python train.py --train_examples=197500 --horizontal_flip=false --encoder_arch="vgg" --encoder_norm="batchnorm" --encoder_stem="deep" --encoder_downsampling="max" --max_steps=4900 --epochs=12.7
Rows from block 8 of the encoder, named by matrix and row number. Each number is 500 + 50 x the weight over the matrix's rms, rounded and kept within 0 to 999. All counts start at 0. Numbers have three digits each.
# conv: 3x3 conv (encoder.blocks.8.conv.weight, 256x256x3x3), inputs 52-77, a 3x3 kernel for each
conv.9:541433450484454436538476456518427520467467553456503523495475625548521647497500563582481539485519542456441529548542529466388430468392524480448408489521450514503506554474417501494528491495420507450449497463498445457523396436515407469425543501436517440467523417546490506473484443541452495623482522549569553552508436541445541533468494563587559567463490627535443462503455497438518406463499419519471553472561514590510420521534518497457482475478506416466386484471465499469501465544525496476549525553609451433533496434528518493400478451546520462492401478489499467552478519537479565570503468434427493391462480512494499396538465382562527643516496552413395506454516410527437439459521444500438541500476474634490487
conv.10:502530510602524475512510547625536588609413566557434522484524515441405507498444486563567429535494520387551437461482543452518456465379487642493453549490455521418494513475538466557376463499509542469636562557482507585460503500554461540507470508515533409412442472464524485536521498498443515474427546442453471581475479551553525447541469488487496584467559503534501471559604551551508495445482457386547514454523503504528575539464484452480551474514520571455507536569487541451425492482512420512480457492572575538471508502459488589599465464514523502491522458464534505466504469514505553396493488429485553495503463452441473475545550511483472531516562428498517495551421532551471576470461495360517490410522408392500419
conv.11:441511455498472464484463484503519495588505445545538447483501465509423523457415435550493511509496527494398484491467524495460534461469507475621467578563477522527586490538443504465628554496472521571464512500504413444461446421436483537409530460534467533477575485462437496475446500535443456477494479464469407480503478549500566511504530483463502490532447474461412519480483523501554497478441490445510463565528447459505448567498531494495519511463451522601421463454482486559503419480558414420441521518469458470428508480520491495483513554488507510516437403588456642479392497492447501520529428585457480551515462492488544485488465442513578437508418515444468494484486480552486493499536556487450485483489520539499516
conv.12:441496517495468488485504474544550472476425476519588429508559550511475545531555527494503489515488527437482597491526497566565479554441548493524508477516450453547487507441538524538517519535469428543484522467439500526418488506537458485467516467565424460486508475572530545531544473486482514468503492407505490525541495571486514455515567432497509450502454459508453517513473529462440471503440507471460562573547568365552520458471468453548474486471501521547405556500435475518549484468473501435454575467472504523481474530485555490525482489565487509478505559532496530484491519448522465531535467526550527504531511512530524455575537468477509460489527426498475523499520501493500489527481498464452563546543508544572464
conv.13:462544498552541492547504420541543455543510479563468535414477451560430461492520487560529534641474491367492522543551444485567501476448499562610538499511531565432454460528407443501440591589562585447628490458520537468476521418570429514451616540559478542581503558514538492496493609526594460507518467468480517472590544491596475506488440511536465536536483544466450456537457521478438425521370442398468461310460415438494472472504434531510479540523520453490435531538449448524524512539465466477525513579488483510461439460424531547574498565494494520555629506535525533469545528513491443478381431454554471466398516525517610595535558417493532506656515538406527562310476522472502513570484503541593476498470505458544455
conv.14:534472422449453523456442532493479567482482495569582421509516512548420493494452415507483573493505562455450352456583536490493499446498391538627480560531411569481537484518540474567559466453494548482532503528519473524630567505549424448553471523462557494593550514514515483449510494527520469550490445498625448531492529455396466449419505431488528412491442366562557417496469472545517445474514478540461545461487523498509498509449456506455465417438467448425517374441433471516531544497581411489461537531451415485583524529474479515467524503447501491457502564566494500481578514448545478507344566553474522516460439490396490472411506448465474490523400550434424436507434547511461444553568518439600487427528518506507486
conv.15:436510432454506481575471480494528418495491534518528402521543564481480432470446416443433455526490464519543531453512481491518486442613556489570465523427485504570529442491462528501500412520491517534530486481501428475450501472554497559557523450468402524494509528510385419400547431509534521523448473467570512483494474549577538553600435507497527469559563524453527501512445490440498419464533497431457547454484490520510570492423527462478556430494507444508496526468415533520461496479560442487500501446530524509468435419499498491463584492468562554539446463449501519510537574495574491513491489488558477555610553515446539497515480574505491495475555529549485518529540488554488510559463509478528533521437443561562511
conv.16:518477452624485385488489575509416437574425446489560399444470467455470497443468461540551430492533505495487570604469528498488537534517513430537418534482440425489559432437416460466508526480506512503503532525476480498470593472466499595524570473474454514409483514439562517527361451541500546512556503539486430529504523498496512430608508422481553451517448433476496626488532576402507550438490561484419475533513477490462551502475468499524535568457502509539484527502455523426451481442561502470478501431459461554472498494491516428468553548568440501513468550551448491495485487518494567491433494410494440508433492427467510492483520424458523469506466562500507447485503530465475545423452472485485495458531508480443441
conv.17:508560471558464523490518456468505524581481514505395423487639582529459481461439449440521496516528554424531576521489466503547491494457470446553489487520549474443480455428457490479504515534487472540415517517420432576463491471502563467510503479518463449517518495580431509621427547452523442486435551433615409575573556552483494509501435491461532511449489482437373455528595512491470518496484513493500430476495473543519445505412581417490549528493435490488505529452468443565456504502511542378458450451451583454427502462504531489512475538518489508564488474462497556538505567523517460462411475603478453540463439469464470489553497527518543531522521475547507483429455381498603513465528590435451499481463551471531564
conv.18:483560488587483480550496522420435459434427608411587493500484475432503516437496479510518509484520532437456624483456505454524508398482555432492486507502451557549566468499371508442557519507478460531532439450561464521362480469348592454491544500521528481479560525660580481530394580517505455482455515505466444495439479528520500543463494465428590534505543546447458332558486562494462630590516521517515542497518559565605477540481521502517590525528517465530531482454445502522519492618475471506541567521501517526521531499416536463511467474534420520505414526511539517598456560504587459441518505488539492538505490496538530552550494463508514501531458453407434447491394475508562574494595502492504455388555466531419461
conv.19:476535503505512576518536486496488471516560592478498586421455518489553510536486578492469672545520559525589732542455520470506519471529529545503614493495504450500532580464544504550484507515558462644433529475427506576237474424448514464504414482527534508537593557563607498606438517499520503464488539559393489456480544596455548519480516518523525503510492538487475426583487605485500444511492465501515541568484497543492485515465543454504553476535455486484467455488486562522507548463516512521478466504526503433514487514485467511573529516496534544503336477482373549511376593595500549548510543475564534495426488472517562504433427470480509536535550455442543596404417345466520468469492520419518491460482555502599613
conv.20:532564492488461471397499459515529442569528543522493406491551502462474538529521579477543522587585618562502480549470531546590510503618536578505486463488465399498433571489485553555531423464557465486453537557468404427438440435550486487507533494528488440442462602539447467469471479490515473540456462430510556487489509599621568456522558537528610618602498517490518605547505466503538500525453578541482450442525474460525395484481419392460526594489500553515471460551614513515407519487531428424524574561547482447418372538560510489520471499492462518527574518390474554481529439475482459470514443470553543450443506461588477547478445510438509572587566540502518522529567495546464528518499561464528457516533560490487435
conv.21:519504541530497500564413527518527499462532530473486403500484472514507549529527523464516485515469561482477552459496475478508532484494516516556440431512449560479442421492465547519483435397533578454482502496527494501562469536553557521519404532480561495506490511541477450525490520471522491557418492501522470521510459567494546529479491457478523422483549466436461468469491537499514502514487552499443454508471442442486510472537429503403439469471487542526434519618433508534522415497496425500526434531532506557509519549481552584515569598501501467601436549563449608554543396496487475440458519515444494478526522564529490455478581452439456559482433552491501536515551350482516602492474522449465517429530561485494531